config = dict(
    win_length=512,
    depths=[1, 2, 2],
    kernel_size=3,
    rnn_width=192,
    magnitude_pruning=0.3,
    weight_decay=0.2,
)
Rows from block 5, named by matrix and row number. Each number is 128 + 24 x the weight over its row's rms, rounded and kept within 0 to 255. All counts start at 0. Numbers have three digits each.
# weight_ih_l0: GRU input weights (gates r, z, n stacked) (model.rnn.0.rnn.weight_ih_l0, 576x192), inputs 96-143
weight_ih_l0.325:098144127110128128112120134106084132128096166128139133128192143118132099128133128138128128116143127128086128138100157107128140155149128191156128
weight_ih_l0.326:154143129127128104128129066131187136121185128129086128128134129128152155128145128144101119113101128164128128082116128128131177128146128159180128
weight_ih_l0.327:128091130188128146105104148090128089090149158128128088115128138110111128128147128101111135114140118166104128128128123095128115099078152128119153
weight_ih_l0.328:128105091128114112164115146128099115104128179128128114042089128125108124102128133135128128145128100128128128128139128128140148164106128146132149
weight_ih_l0.329:121127153128152139136090104128116075110121075127091160160128128128130145132149128139110128128141110128128198096127128097145128107121128161123125
weight_ih_l0.330:128128191126128135175114123105136128147083128089128128138139128160142129161161128175110137128145147128128125166128166094128158140128112169160130
weight_ih_l0.331:170124090128160129128128154080128074128128128181128128128112128133113113112128130123167117094128146128130121151128141128128094128110128128190171
weight_ih_l0.332:155128061132124075115128128128152128111114081156128080128077134144149145082128113118111128100165092170086128128133128138076116128116128139165128
weight_ih_l0.333:109128176143128136132151128144132136160128128134128151128140078141128145132116092107172113129128145134128128136130118128130122143135143113170129
weight_ih_l0.334:128153078149128137128128150128105128129101157120148102139110128154112125143139141164128128107137088152104181113163128137101128128149128128180160
weight_ih_l0.335:147100141187152132136136160110128162128128126128127159128128107128124128176163128129152128140168102188151136128137102128158086128097134101171128
weight_ih_l0.336:156110128091107128128128190135158135172115154118063111173079146160136128147138193110150128128134123128128144128128147149116118069097102134182165
weight_ih_l0.337:100067117082115115128138138156158102109128128164094067156077149167132152181111128128128116128118128133123128117119156132121108102121141117128106
weight_ih_l0.338:128120128122137128128111136128139165128128084128113144076128151068164115122134161106128103080128116139143109128164128179116128111109150152128088
weight_ih_l0.339:128128165133096128126132116128151128146163134131083089128179128102150128128145128128129128140180115128117109121128109130188154128130167141190121
weight_ih_l0.340:128090099128105111153148089159093151187139167109128158145114117087128128128145086136131121104139097141191128105078095128167128128175160128146130
weight_ih_l0.341:155106085128128056172128132130070127141133123128128172152109131128128149165126128085152128115128137128167128105105144142103107148107138169178137
weight_ih_l0.342:171088128150084128124073126128136143143093113127112133089118154128120128128149145166150105141128128128110128100128136203128140173128066128112128
weight_ih_l0.343:135152099128128149128128108149128074128163128057107137152095128088128136153128128128128190128101162128128167097128095128160166151128128091106128
weight_ih_l0.344:128115128152108133128128128114107121118128128107094102128123102090146120116128135064101113152094101096128128116122067085128128165106131138122131
weight_ih_l0.345:107139150099171128094114128128165053129142119124128141128118091128128125128117128079128088128147142094091154128142079123128078103119183069128128
weight_ih_l0.346:128153152096128128156117083057167128128119064128142047165103128096139164117161106138128119128096159125128133128165094128120128128182149191149140
weight_ih_l0.347:111065128153121128141119128128069147107153111091092128161118065141128116129128125116117177136098130162157095141128149128185128159128132133143128
weight_ih_l0.348:084107156121081112128136107124136159196128167128128159145111107128128076132099147128187128128136128118145125130081138125130142152128129096156155
weight_ih_l0.349:095143128128130128126105118128086128128128128139128128128109094104055157135128105148128106156160154135146144114128101128128128111133128115141188
weight_ih_l0.350:051128089097128128128121081137128133087059137128128128110128126164128131150075155123128114128128128160193128128143133135116105122128084153128135
weight_ih_l0.351:128111161128140128093076171080068133128128128102111102113154084128154128128128128171128128141124128217128098108127167128176128128129137128128136
weight_ih_l0.352:143128128117150086166128092092121120134128128093078127128081099136128142128156097112101138115117116128190113150128076128098114078134119128128107
weight_ih_l0.353:128128119112128128131128128066138183179128128121115151102098125104128128128174128150117148108176161128140144085128127151122128182128165128118139
weight_ih_l0.354:132128079159073128116128151128113187128091128152154128150105128088086174124123079106131118128128175131137119099095161128084082128145120165142096
weight_ih_l0.355:112128112119101180063101109128183111169136128176070128128104127133125164155128103128112111113101093163120130128141070137131149116098128118128206
weight_ih_l0.356:122118137128102186121075128128102134128159164152098128115162128128140070138146115151085128051105131130128101151128128160132113108102128111153079
weight_ih_l0.357:137142113152159096113097090121128121153094128128088128151128174116137128131133120171084126093142095128124111094119088126128111110093140160142147
weight_ih_l0.358:128149135178148119129134131141128128128097129128136125128159159156140149128111187128150122128109115128144102141128128135136171100100095118157140
weight_ih_l0.359:128133122128128128164138128128148097128122110128128128141126119149128128160128120131110135191117147128171113128100098144128118105093128128166122
weight_ih_l0.360:088094098100128170137121100128126128128128083085127108111079128154128184128143119124128155128091093142133128083164137098128156141128194131128097
weight_ih_l0.361:121128128128162107128109082128128177128165130128116084128131128148110119110128147090128073128130153128128148094180128151132100136106121068148134
weight_ih_l0.362:117128128128156128128099100128142128077100168122128072140131128128128128132105143128128128058144152106128128127135138128103087170128128177150128
weight_ih_l0.363:128096089110128128128128122128102105128128102128128142128121120128173142128128128159128153164107105146128126128105128156147102128149128129175128
weight_ih_l0.364:123128128138135129175083135113120131128149144128128083128128128151093128133131180117094149141145171122086102111150143122206114128128181128109072
weight_ih_l0.365:136102128156131128128089128128128150166103128128128137113172128134095142110128108107142158157126164128099160128101162113154184107138156128145094
weight_ih_l0.366:120105151104119128128128185165128120128128128101105111128158089082128132159169168182128162139128095122184181128135128104128128133096103084141128
weight_ih_l0.367:111127143128119100161128154128128128128143128094128151081128111159136111136128148128155103095133119179116124128128097128073122112116130142147128
weight_ih_l0.368:096128128142128128134108118155107128128128135060118100153083174126178128141100143148122128128128135128112128119143150142157120111114166128130168
weight_ih_l0.369:100124099156098093144101156112128153137098108147128128117082122128128094087152121163169129086128129091098083128088128160128138128103168130128096
weight_ih_l0.370:168173172102170113128055085126117141123094143128150128128121120128100128087083128092059082128127128128141162128128146123095064128152180128101128
weight_ih_l0.371:128128149123162128128128157145165128157126164147128128163112128137090085130181131128138103147163126152149137126161073098138093128128128137146160
weight_ih_l0.372:133098153163110132096128128128128132142115135128114171128148143110157128128128163155128139151149120128127151142088189100151153112148128184128130
weight_ih_l0.373:142172128151132144148123176128092132166126129121128062128128081128061156128130152165128128125120116171128106094132093080160128128128121101199160
weight_ih_l0.374:166116155118156143121044130112128152128113100176167142149119128091113128087085164121128131128126137128137140128118128128128147110128128093156094
weight_ih_l0.375:128073128087128128110108095128100161158153132128162047098165072128092117123128093132109128128127104096147125128161128124134117113110122127127128
weight_ih_l0.376:151130128192128106140134121148136142112128070128159128139190126145128138166128155128099138127086170175074128109142128128098128128128173115077128
weight_ih_l0.377:144146140128099128128157168128110174128083113128143128128128128128186114131088200128146162128128130090128087128083128046128132128101118083105164
weight_ih_l0.378:128136104128171128154128114128141128114104123169120224123128128056171140181134122178062119128129128127128095134128098128128124146128123128081134
weight_ih_l0.379:101132114128128128139117128104128128100085152128070128153111145184128162128128113128170188095128139170128109128103113122097128104135145080128096
weight_ih_l0.380:093183134128119119153128128107101162121100103120081128128128188057128164128135117128120122168107151117139100100111135142131146128155153131128128
weight_ih_l0.381:179128156128128136149128163128128119103170128128130146081138127098071146117159189158128161130123142095129129140128128128128163157128128170177128
weight_ih_l0.382:082125128128105128131144083131129118081057130126100113128158128099146145128163124128128128128074156163128128137154128128128096077099128151128128
weight_ih_l0.383:128117126075109120155090128105122175129192153128128150158141099128083128111128108139101116127077161128091067128068133128171128128128128150080103
weight_ih_l0.384:115128137123128124092128128159151089127182164131122128128123090190163176128128147191148161128149168128154154151105122114128138104132140076128107
weight_ih_l0.385:128138154157109155159128128152118175122098143107128171111113128128162128126085161167116183164128109128140128155128136116151120151107087124103131
weight_ih_l0.386:128165148122130128128128148128109050128124144128128139201141121135128084178128114156126128128128128138128128137110139098094173089162128173097139
weight_ih_l0.387:075104076095064128150128128128128128128100128144111128152128096090115128128128128128128128104107128103128128103129128104128102121147128165128095
weight_ih_l0.388:091116156100052101122128159114128128122116128134128133084098128103098152088130128128128128128107168110155128112128128172126153128128120150134126
weight_ih_l0.389:144134128122128163132099128113082128144128152107128093170153128143146118105102121092131115128181152087086128128128128115127119074149134128103134
weight_ih_l0.390:167118116128126126136151128107128128128102167210104171170146104108114153128128128120080128104146088128110066113128103183120128128145066155159154
weight_ih_l0.391:152149105141128155174135128083140172159170153163111146122128110076128128118128083129113118126132128128169137128128108145071128114128172178159161
weight_ih_l0.392:128108169128143128092146128159116198122145138128158128128128111074128124128149128128128150128156112156128050161128128128128155137080138102128180
weight_ih_l0.393:129138128128098144128128122173128108184120184123128128135128118080142094128133101128128151128128105098123128128180128128191126128128128112144150
weight_ih_l0.394:128107154128083158122133068148121138073140128105151179128112101133153113130129130119092137177128128090130121143134111117109118102135163098131141
weight_ih_l0.395:128151100128128137143125127128081127064182101109134140082128128098128128123128158104143171128143106128123112150100128107128128171092119055118134
weight_ih_l0.396:128128132139101100160154129128062093101128128076129122118132128131130148176108144071121128128200135128034125128106122139128100119163128128128147
weight_ih_l0.397:128128128152142128083105156143159128129099102139116124128136128116085117144128137124135131152128190128128147128128128151123106110200125135128128
weight_ih_l0.398:128128128137128128128128128128128157134115157128119128127145125128122109128128128120135119125151128184171085128134148128132169076117102202085109
weight_ih_l0.399:185130128128128149140114128150128100093137119133128115119157116100099128126131143147128128101152128128093128152139168147128128162128116128107063
weight_ih_l0.400:151128117128084120128128101103095128061128104128151131130130130152128130145160152195128137123128086128147128128128132128144128135101092128100082
weight_ih_l0.401:128086128109128128073128128120165125128142128164128126123125128128138128107137167100138128141094072089108135123074153144144177140128128128172081
weight_ih_l0.402:119128135106146138084142128128111140102090156078128111105167152130096157098090110114136128095127128153128157110128141071118125080158117074107112
weight_ih_l0.403:128135120115143155139128161166206145117137128160132207135128113126158134082138128128089095149175073128149128128132139128148094128113115111128128
weight_ih_l0.404:146161128111157084128135116119113128119099181155128128156153128128128163139140090151128064123128114108172109128126131128157123159144094086154173
weight_ih_l0.405:094128161102139124128128128153140141126128163128150128151128120085128068188128128135128129128097093150108179100156085088128128135114139062128143
weight_ih_l0.406:132127125174117128113148130127147105128101130117130151122125128081115142097141133127126128159131111128136160128136102133070144108176128128182128
weight_ih_l0.407:138154124126090136193096128129124120105150099171128074128128128142144128128176128146128128061128119114128115086128174110128128154106149156128094
weight_ih_l0.408:099129128132100085089128128127114120150128128100097128097149102128133158128128116118113124128161097107125128140129114060128128097137128128157141
weight_ih_l0.409:128158126080128089128128128147128074128152128145128160110087128114128101130174094172128099142128128110155128088097135128128097128128143110151137
weight_ih_l0.410:128162110128128130128128150070135128128099114128128071098128172111128109123128105128128175122128150058122135152129116213144126086128128139097110
weight_ih_l0.411:128128150151139114100131161128142158158175120126108120131142127128156127128128128081144128088168139181128092129118160059140118165136117128182144
weight_ih_l0.412:094090068149159139174117155128129153128126128128128097168128156128179129128145120160067156119128186111128119128100108128124170128085158121128140
weight_ih_l0.413:128128115128135128143112128145178119074135121152128131088144128080128128079125132128160083078128128181104129175153154173136141193135049136128109
weight_ih_l0.414:142143128159123111128111121128143126099107133128163138170066142128128115136109151162110132153128128085137128178089165133128099165128089129125148
weight_ih_l0.415:159120127128122128128106120119098128128128147147156167128126135097128104160169134129167103114128128212105078128128128128120110084099115147144116
weight_ih_l0.416:129181128128109125128128154128147131116058127102168141128128090180128074128128181146070102165128104160075138126108100076121141183128069114135128
weight_ih_l0.417:128120128143114127074080114128109128128095128129117153131128128135176128108152160128178095128134128134108158113133163128120122167139127101125104
weight_ih_l0.418:128125125096125128139128094128133127102122128147128130107098145140145135128171097168128128113157128128138125128128146132097128116137128084128138
weight_ih_l0.419:128128128170120128128144115128128129147128128133194106146192128060114145131128128128142084149128165128154143106161107128136153085098172197128168
weight_ih_l0.420:189094137105085171128135128134146128128132213133104099128112168105163147128128128128090128163128082148128116128128121196128128128131128153128147
weight_ih_l0.421:128119115145120128121167128156137150156128128128128128145117098127139128128171074160132133128223111135128128128180128118144168166128124182101121
weight_ih_l0.422:139111131101171128133118162088128128094138128119095115128128168094147128128185106128127105062115152139128107124136125131099132128140128079146158
weight_ih_l0.423:106128096046109128128128128071133146171147100107128074128155128140124108128133128121156128111131128128097069139135128137128105148109165106114195
weight_ih_l0.424:143128145131168159140118128090111100109128128143119187128149107111159146128128136147098158138150128128130158119132128128128178099136116162168127
weight_ih_l0.425:083130189167139174062121120128114159090128166110106158128140128122154108128136128104136132128131099128120142119117104128162158097128128128110128
weight_ih_l0.426:132128113128128148073128133128161164128128164106117124105135113121049156177091142128113128111115124105128114128092128128140157097124113102128107
weight_ih_l0.427:089161168143128128128101084115142163077171128128160110068128085156124143136155124128135128081128115128110128128120171107095093128110087126157128
weight_ih_l0.428:134106147116165148169131128156128139093129121178147157139128128095131128092100128128145128128144128156126150128123128129128080081106113096086143
weight_ih_l0.429:128082116128144093136095170109128128108128128169128128168128158113128112128139129103204128162112171059128092116082112128128149192128128180125117
weight_ih_l0.430:128128128126101150161196128126121153141148133128123123126126128100145071152083107128073194113179128104128099103094142118135153128128139045127112
weight_ih_l0.431:176107128119128119128128128070120128103094159128128128158128126073128087160163128147164118145147128145128071133113161128128128126155104100104170
weight_ih_l0.432:128126089132101128125151170105108138092110128077157177135109131128117093095090166090128125128128128125092129111128100094106147123167128147128128
weight_ih_l0.433:128126128128079128128127110106128155164105054094134154128117128090116151150128128094128141128121090131106155109144124112104132162130128141104119
weight_ih_l0.434:178118121164128110132166128119102128128128105136139083060128136128160141117111111128128128128128128128128135128128201128128118065132128113096087
weight_ih_l0.435:128167128128128128140122128091075123141166121105150128128142118100110068120125097110135128128128101097128081121106128167128157121117104128103165
weight_ih_l0.436:128101128138128132172105093146103120128128132078128091138128125155135152128128128142128148095128155132133122128155127110119185074148128123203156
weight_ih_l0.437:063091137098128139128141076092157128128127129136124128127128128096156103128093098128122128128165120121092188128111101128160115128131128131128136
weight_ih_l0.438:104110152170148128068128103123089147137149174128110141105128128128116128128093128120123128130128128138128096108159152128128151108128134093160130
weight_ih_l0.439:127128145116132108102124128106128128111128128128128131128136128169128146172128144133128161116091137148128125175104100128128120128105128169077128
weight_ih_l0.440:099128128128076154156158144088123124128128128167128128117128128106135117128128127128166113146170091072099060128149121128128184120095170080128128
weight_ih_l0.441:143140181067102144098128070128108118165123093100138128143171166137087108138128128128155115128131148128145177128107103128130053133167162134128128
weight_ih_l0.442:128130101128121162128141129075128107100126175157128055116154095128112128129128148135089128140084128143135114108100091161119128128159128133149156
weight_ih_l0.443:118109138097110128128139096128136128128128100128128103107149083128097183083129128099114170101152128117128128103078112075128096128151127128137183
weight_ih_l0.444:104160177093103109128074124128112127081136108165128128148128128171124120133128128118080119093128128117128125128114088154128126128118163128128139
weight_ih_l0.445:143152110162128128129178172154162140181128129128128199116150165170161158128117138115136128112128151115133128115128154103130163166126137128185147
weight_ih_l0.446:157128107115128109128128063128086137105105150120155128128143090128140128152175088128099079128128057128152075128128045127142128108120095149114140
weight_ih_l0.447:128113128109112128147133170174128095109097143110128139091131114151093148144128117141128146128133128110074093155128096161151151189135128072128149
weight_ih_l0.448:132158170156101149077081128110134110128128128107128108128128117134128128096128138147128183128154140102104128123128179149128126116160116101128167
weight_ih_l0.449:118165127128128151128109128128148143128174149079128084087165149128136181145128124128133182185113173153163157120128139097131128127168128137154153
weight_ih_l0.450:149100128187115172151142129169148128115092128128156143128116118122058138095109168128126097173128128128124100134128124114084103153128058082093178
weight_ih_l0.451:128187128159093128128126128090128078102128118158152128142123108148128119094133128128128147172157125098130106128142143104128128128077077118173097
weight_ih_l0.452:128128149141131156117191119109131120147156128140080086151151187128123128128128128135086175128087112152128128085128094130136160128097128135117143
weight_ih_l0.453:136179134128128128166131108128170128114128113128128137181119135182120110123128128128078139128112128171142194158108119128121093176128114137149146
weight_ih_l0.454:149116128100111125128105124128121127121117127128128117125074133132128151111128128128172128128128167076120150115122165140162128129167111132128105
weight_ih_l0.455:128109128128128168142128122172101128118128125142148193130181128128087081128150140107114128123099150097128121135097088096122070135123121105115106
weight_ih_l0.456:163128128151136134135166128128126128093118123120116185152128128128148182128103128137166128128120097189116128106128079147132128128128122071130157
weight_ih_l0.457:075192135128128128160121128191128131092128128148128139128128133131153115146128128130093128142084103146128128148134083081115114128126128128109097
weight_ih_l0.458:178156128128180128157135149167147127118089139150128112162128156100109117128159128193128128118128112131140128128148128095128128128157128128128152
weight_ih_l0.459:147110142128147128123098121128128128135147079155145148128117128127183124057160111116128161138128140128154115128137128153128090158177117155133128
weight_ih_l0.460:128128128137128142118128128128125073094117119124142128167113151128119120128128110116121107097128162145128156104128128143128112160113109155197128
weight_ih_l0.461:153149128128153107166096112128108086100144142166128128120109107117135104100207127128128099194148128128131160128128128128126128116138128131128136
weight_ih_l0.462:079128155128065128120128128097061128128128128165104158143108090127128128103114151128140140128138123128128139128105136128128128163145125153117133
weight_ih_l0.463:134104121128128128161085108129095186128195128147128145195114128123105128126141084115128117136095136151128162161111128128150125194142128128128152
weight_ih_l0.464:128142105138096128120129146141125153112152128128129128138218149151121136128131101128138118128111128133046128105170085128114132128130129107128102
weight_ih_l0.465:152136097084169119191128128128147120128147090122128148124118164152116128128172114097180129120128128128114154122090128151128128107128115179089077
weight_ih_l0.466:213109137154128123144128128178128151128153149131115146145128143140128128128117141149181159128125156105116128136128182130128113100128088128106128
weight_ih_l0.467:107100161169133136128128142082128128107117128129128115120130144109107113181127128145103171128108095113062110151128117125078118130141128123169114
weight_ih_l0.468:128114128115090076110143128088128071128130128103113128176127142128117101130128142091128073156128127068128107130128138157128107128116187100112123
weight_ih_l0.469:126137147146124163093145123128141155118074076128068128125122143184103128154088128128166128111141137122105128128111140141128131128113153070148128
weight_ih_l0.470:139106111168107107128126157121128102138156114128137087172120080169100154128134159141118128112165115128128159128128103111081128122083163183128128
weight_ih_l0.471:156128128099138104130128109128128128169112095153125145120125185197128113128147160128082125128136146128150128128128097093137097106103158128065117
weight_ih_l0.472:128113109149128128128147120128108132098111102144111108144128109139102149083122128125113142109147140128168128141141150115128128128136102097128125
weight_ih_l0.473:128098120105128129128146119163123128118107119160158128128128144175153097149128128105156093169128128157130079099113128141128128151193097078123128
weight_ih_l0.474:154148140089128128128128143128121165128109166128128094111140128128128128128134128111128153114102116143128128074128128139143144128128128101128160
weight_ih_l0.475:078128107128105132078117110128128143145128121116128101159127144111128128167087098103128125210153086119129166067146128085147121140186128105128102
weight_ih_l0.476:094128153128128157093147128128112128130152104162128149126128128112128113130128128132090128165133085128118128128102128128104088109149091093154061
weight_ih_l0.477:128128158151079102175128123087085100128115112128108072151128124179152142155159139154128126128143128181128154128128144108094116122043127076128128
weight_ih_l0.478:128145128132128120134149128128128072157083172136109112149117124129126112141128071128167130128161128106154144128105115113137166106143128142128133
weight_ih_l0.479:078128128070105128153113084142129128168125157136128101128128092074132137116099149097152115128094128128128105135152150193125130128128122116128128
weight_ih_l0.480:098128144108128132128128109128102131128128128167109146121125093165128128092161106143100128148120113155127132100099128113128128077128057128158143
weight_ih_l0.481:163132128120079110110128140131170122135145128128132137118155141132163143128100164123110098154128113083121124128164142128140128108073128122128123
weight_ih_l0.482:157143135128128150092144100128192123141098131128128128169143095075168197115128128136128163145100128128118128128117152184128128133126128163128128
weight_ih_l0.483:128161128117128128114128154073136091128128160128073103128128128129150128128128160105131155159109128128124128164166123128145167143088098148095087
weight_ih_l0.484:128171105137104128157092097153099107116128156065129165129128154138154118121129103135145150115138098125128128118121128128161079117114110075107128
weight_ih_l0.485:148113128120096128106144157144135128128128133107118137110112100041128130160161127128132122116121131129128128128128128128132115090086121142164173
weight_ih_l0.486:164139138128118094128117128105128086142079135198146090087109128100145159128128165130117152128096128090159102162128169074121098125132092128107128
weight_ih_l0.487:128140128143128114128155156154159128128151063151128111128103128125165118128153118141147147128138121101117128133070128155134158078128168108151128
weight_ih_l0.488:121165118128128128128131133116095128128119081100159084119108200128128128097094089135128128155150128128058128156134092182128128112126128128137144
weight_ih_l0.489:119102097133128122160128145066124128058143128114155128128082116128173140087184090111128108128081170105128133167120087128174178142181121181102108
weight_ih_l0.490:107058125142139137090121153128128152077157155157143128074126128128113150128165111123128128107171134127159131151122159177128130116079122191200128
weight_ih_l0.491:136128128128128092138067103144156133086128082128147122128108100128084123128128126104129128178108116128080168125128128110135128164112128114128093
weight_ih_l0.492:135139151145128128118142128147128154128167198171084134152105134128127128128085106128067128123118128128128128112096123041144118144118127133147128
weight_ih_l0.493:128118156128166128119170128134098143128147136128189161128090149126189132128128128137159043130128142151128111156105133150100116124070128167172128
weight_ih_l0.494:125187113170128108128165136104128089144128172147161097135101128106119160128128128128106128128109128099128128117153161128134068128128152111116128
weight_ih_l0.495:146128101128142128130141130130101079163128144159109109141128128123134128126112086094128123067118149123128083093127128139113127095189117154124138
weight_ih_l0.496:128115131128177128128128142132132128146120092124100128120128113128157106091120128128188164128137122115107094140115115132125128114128166175128105
weight_ih_l0.497:137128140128128081114128128128111153160115124128128095072114111128128110106128138120128117131128111157128128093115128161107128128128088142128143
weight_ih_l0.498:102132119134131128122108152136128093181128103105087105106089139183136149092128144106128128080108091143128093128128160161128133136128128100156105
weight_ih_l0.499:089088090079133127134106100128110128108081128139128082128103133102128108128128128124148078128115104076128128126096126128128128057155160132128130
weight_ih_l0.500:128103137118082128128066146128128137146033111178177175135128168125141101128093132137142128159112129129102109123130148095128128165084102128128128
weight_ih_l0.501:088107128128151128155128128186128158128086118168131136162128128185155113139106128136181066128144123125159132136128128128123073116160134140128128
weight_ih_l0.502:098144120121128144128169111128128127128166128128065058148136128128128120100128153128128168110125107128128106113129128108144128083058152128145128
weight_ih_l0.503:093101128126114150134112144164088119138164118128128147113126103128128128128138096130126126098143070150173128128115096128175118132128126154076128
weight_ih_l0.504:136184152137140047125127082160060126168128136136128097118071128106162086108128128128128062100128133105146128141160128128123112128156134128074128
weight_ih_l0.505:147112128107109130128128128093110113128079136128110172124130122163128099117118128100108042097128162147124098116128089136128110104066128128174128
weight_ih_l0.506:113128144077106107128115122128148119112081137151128104143140076030136136107119113113127122109128107104128078146152128128102116116138094174145178
weight_ih_l0.507:161114060107145182128151128128091138113128125116115094123147139128187128128112104128083128110124128156169128128151170129128097128128148185161128
weight_ih_l0.508:120128101147128128128128156090096113128113103163128133205110105135102128099135150099128127128160128128137128094147139128100086128128194128150128
weight_ih_l0.509:096104168127128113128100131140128099128104128133084128180115144128114138112146133128160134128125128173140128161072077162128128128110128175136128
weight_ih_l0.510:128114128128148086128179152126125119128089079201154123142094144162116135169131128105127137139128144082128158183128128128128128124190120128072169
weight_ih_l0.511:128128052110108146097160128118119112149117128174141153128128150091128062128115128128167102097179128080117131116128116128098128128142176126128085
weight_ih_l0.512:123128143068121140128168128128128128122144128128096127128140154128128128078128128069128114128039114109128079165130099112127138134147111139060134
weight_ih_l0.513:138063090163128112128153133115128133094147135118132173116128132093128128173162128135123148128121111084101141129128128089135128150128149119174128
weight_ih_l0.514:159098129174128131151151091158143154128187086128100109120115141152144136128151125136156148128159142119112128137128168171128128128112078128121129
weight_ih_l0.515:125134147081128160091124136114143128061128113085128086128173154128174165123104146133123104128157128128107147128128128038141133141143145128096134
weight_ih_l0.516:153128128114111160128128147129185101128128125101128096136084152128162097128110133137119135128128128108123128127128098148128114128128156125084120
weight_ih_l0.517:177159166104119158118128124111145133128128128128103128128086128089128095128128128128135128128121120116128117104128128118149128136083110120154128
weight_ih_l0.518:106128128128123109128175158116084152135184173160075128163110151187112090105143128128128128128119128147125066128117089128152128116128135128153121
weight_ih_l0.519:071149128153098072135136121151089128110133128128128098070128128168128162087097128162128093126128175140128133128128146128109128137128102150142113
weight_ih_l0.520:128119090128128084138128159119128067128113130114141114151128145127121128058112110148074127153105128159101128129145101123102090128151178128210128
weight_ih_l0.521:128128077191148099128087113111107128129119151145128178128111160128098128128128173128134128087160142113134128128128158121077151160128108095051128
weight_ih_l0.522:143120128129119119128113128101100128158137128100146101128128128154128128128128128118176093146105128088165135128128139128178106099116161096066128
weight_ih_l0.523:150128128155115072141129128168099156128198158090156169175128173128152161145172185121118115111145128102112128127144142105128097167128153128181146
weight_ih_l0.524:144168120147128132102127092128145128169128152086141128103139132128118162143072128104128150141081105105107153128062154128127147138139048095128142
weight_ih_l0.525:123119126128098128128128112100128128128131128137134090150145128093121152128093128128128099126160098128128128170098149128128124155106132162128113
weight_ih_l0.526:115128131128093115158128148099106113135188128128098092128091126114087143127209107181136097174158128128128117105128129145145128128128128128128128
weight_ih_l0.527:206089128108128128121121163128097168076128085146128128129108146137079090156128128123128134128128128108133113128117100147128089142128114140115085
weight_ih_l0.528:141096154176108114128128164148169128088080134128128121118128128131100150194131134147138135128128128115103151161078117128102118203143133148093155
weight_ih_l0.529:093163135128160137128152162130102169128128128152184123128128128149098102128128128071128128148176073150087132128128123126131121128128145158084124
weight_ih_l0.530:138128128148110088125139128145139082106154122133128132193128128128108100144087081118102131091146128112108128128114114089089139105093061127128095
weight_ih_l0.531:122150138106115119128128128105110105125073155128089115128123149128128135119106126134128082128123128128114128135170121123143065125089149183128073
weight_ih_l0.532:128128095092147165170128133152122128179148167122121093094116139128182128085128128160118146177111080128128079128154149100144139111128165123096128
weight_ih_l0.533:107074126082128128128165167095073160190127119140123194146176142125138128152077094128131069121128132128107102091085124083136135099128176148113153
weight_ih_l0.534:098128082128128090161128128104128128144128124128128165128111128128060128112087096128163128128184071166128169128094128121173128152152063115069128
weight_ih_l0.535:106148103128103138199158108128163107128133099128128125120138146129068127128128141133106100132128116114100128114150128143143180128128095130057110
weight_ih_l0.536:080134128082120136094122119118106133090099091122093128110128128098114095104091128177143119125177128121113128128128128135163174121119102128075141
weight_ih_l0.537:111128135128103087122158093099181128134158170118121128128128111083128126151127101128142128128107152124123173117096128069128168128146120101117087
weight_ih_l0.538:145128128105149103156128128197128172111096128128128159089129167123085086108128128123128139143128160128098084132167131165105121117106105108071141
weight_ih_l0.539:157045128195128128128126128128124128133094149122128128128130128077107159174122105116141085152128141128128137132121126152105105128128167074144128
weight_ih_l0.540:153125128143136128128114128128153069128105118160128128118136128128128115128131128119114091069136120128131092175128131129106128128128128175115166
weight_ih_l0.541:128142128161095128156155111128128113148117074119127156131152128162128128148136101128128128144132095148076154128125128215128143107157188115146128
weight_ih_l0.542:153128102128134081150119119064123071128128128137128072146128133128117145136169133124129128117128142096125128121117146154074128168106139128124189
weight_ih_l0.543:149128128184123128115128135128100128105122179080128128149089137140101115121128128140098109128139129156141185128160112128102129128105128079186155
weight_ih_l0.544:134128143128108105108128116102183132145128128085128128128155128112132133158138115155150128128135128128201133115142128103177183185128128115116128
weight_ih_l0.545:128115161128103101144128150156099134142128072128154162118120134083119146152089156128167128106123162131128094128146160163128162138128155133128128
weight_ih_l0.546:186134128150136128112128128109159124145096088190128128164120173187128128107151120136125137149100143132145096139100131163142141107154128128133157
weight_ih_l0.547:143144114128126123081144107127140153136128128166151121128128169201107151156143128128090094130158128128156143124127128128128102128121128128062158
weight_ih_l0.548:128128133128128081128128159147077089148128195128128128106128138185123128101133121160101128091160122158130128137091067128128128128121154145158123
weight_ih_l0.549:125128091128134149109128128121166066128190090117128128121125137128128135175128133128088160128094134128128183127172128075128128128071099120095082
weight_ih_l0.550:128168097098143095133092170122190138139157106156158128103146151112095128128128136122113128160159128178120116098125128102115128128098128129128180
weight_ih_l0.551:100114128128128128092128100111162135178138119093128128062171115139145128143128128128128178129128128126093128128128128128124128112149128126196120
weight_ih_l0.552:130099154128121128128173122128156128085113143193128128143128145127161128101113128189110128128128097128128102097158128125098128128128098099128191
weight_ih_l0.553:128156102137165187128138128128151129090128135128178087066146101160128105111127074128145128128138124161128127069145135115128170136141106107091121
weight_ih_l0.554:177105122196128107128128066128138128109143162128128134073139147128121147085128134126128128080143128130162142199119142074127117093125131135181154
weight_ih_l0.555:098104128100141090096129101128133135139108132119089079144128178128073128128135128128128128128132098128175137129109157128126138129128128116128092
weight_ih_l0.556:128128151116129151128144156128163128147167149119185128113128164128144128110094121116128128084128155110128130128128148155134103108159128169093128
weight_ih_l0.557:157135103087124145073132145111128138199173128135128128142158200128128133114149190148194128128136128128094122121137128119128086128157086128133128
weight_ih_l0.558:074135128096141105187157124151147128128146128140170128115128121193128149167136132128128147147166116104117128129084169101124103128159128148144145
weight_ih_l0.559:128128119128128103133128099133128148128130150087120139146111166100121128128132128133128200164151128127128127110082101128111110105188128128128128
weight_ih_l0.560:090120128141128099158125158142128098128128128128128145129128109121095128109166128128128081173128128116128141128128145128072120128176128134161128
weight_ih_l0.561:121149134091128106182128136118136129122188095128150147140117128082116140108162128116132108134129128096128100138090116128128135128128106131087188
weight_ih_l0.562:106128128128065156155159138128101128145128128128128140128166169156128141108128102092120112129150128130096128102142147062128162110158122102128128
weight_ih_l0.563:172129128128133128128109136088128088094187114128124093116128152117099128128128128128103132096128092155153128125121133119107136128153154128119050
weight_ih_l0.564:128128139160128112053128160128113128125163068133128181146157144128091128111086160135128175070128128135128104128128120124128134121128132150128125
weight_ih_l0.565:128132194128128128128129122128066142130147144124120138128093126128125195110112107146155128112128128135139133128141164119128090128097128110117135
weight_ih_l0.566:128128110128130104143147129128128129159128144128128147083113157157079128128098128172128128183114093128128108064129125128128140128128141128168173
weight_ih_l0.567:128174128128116107145102143128136177128136103140119105106134128128053142128139128101128128131175147184103184128134109128128112128178167128166153
weight_ih_l0.568:128094110141107156116113140128119180123101087093128128161146125128163154128111128128111100090128117144128101153143103128145128124105148179144128
weight_ih_l0.569:085117102128128145094125128100128127128089128128113121128128136130127122099078117128149148128143154115137143138083120128128093091105145143128086
weight_ih_l0.570:115128132128128100130092177132128168135128128103128128090128128101158089124081128095128120065092080107128128169128096210110131092135194134128170
weight_ih_l0.571:128174128128128091151150100128128061128144128128086145122113128128164128074176154165132139111128128110140128128128128136158142167109086063070119
weight_ih_l0.572:128128128158200112153136128140128128128157140097142128116104128171141128153128109128187128138128110068128188086171128153146128128175159093128090
weight_ih_l0.573:141128125159093124178128127106119128075120086128128111094132161136128147119181164087128115146114126129128175074128128165147122163128108128142165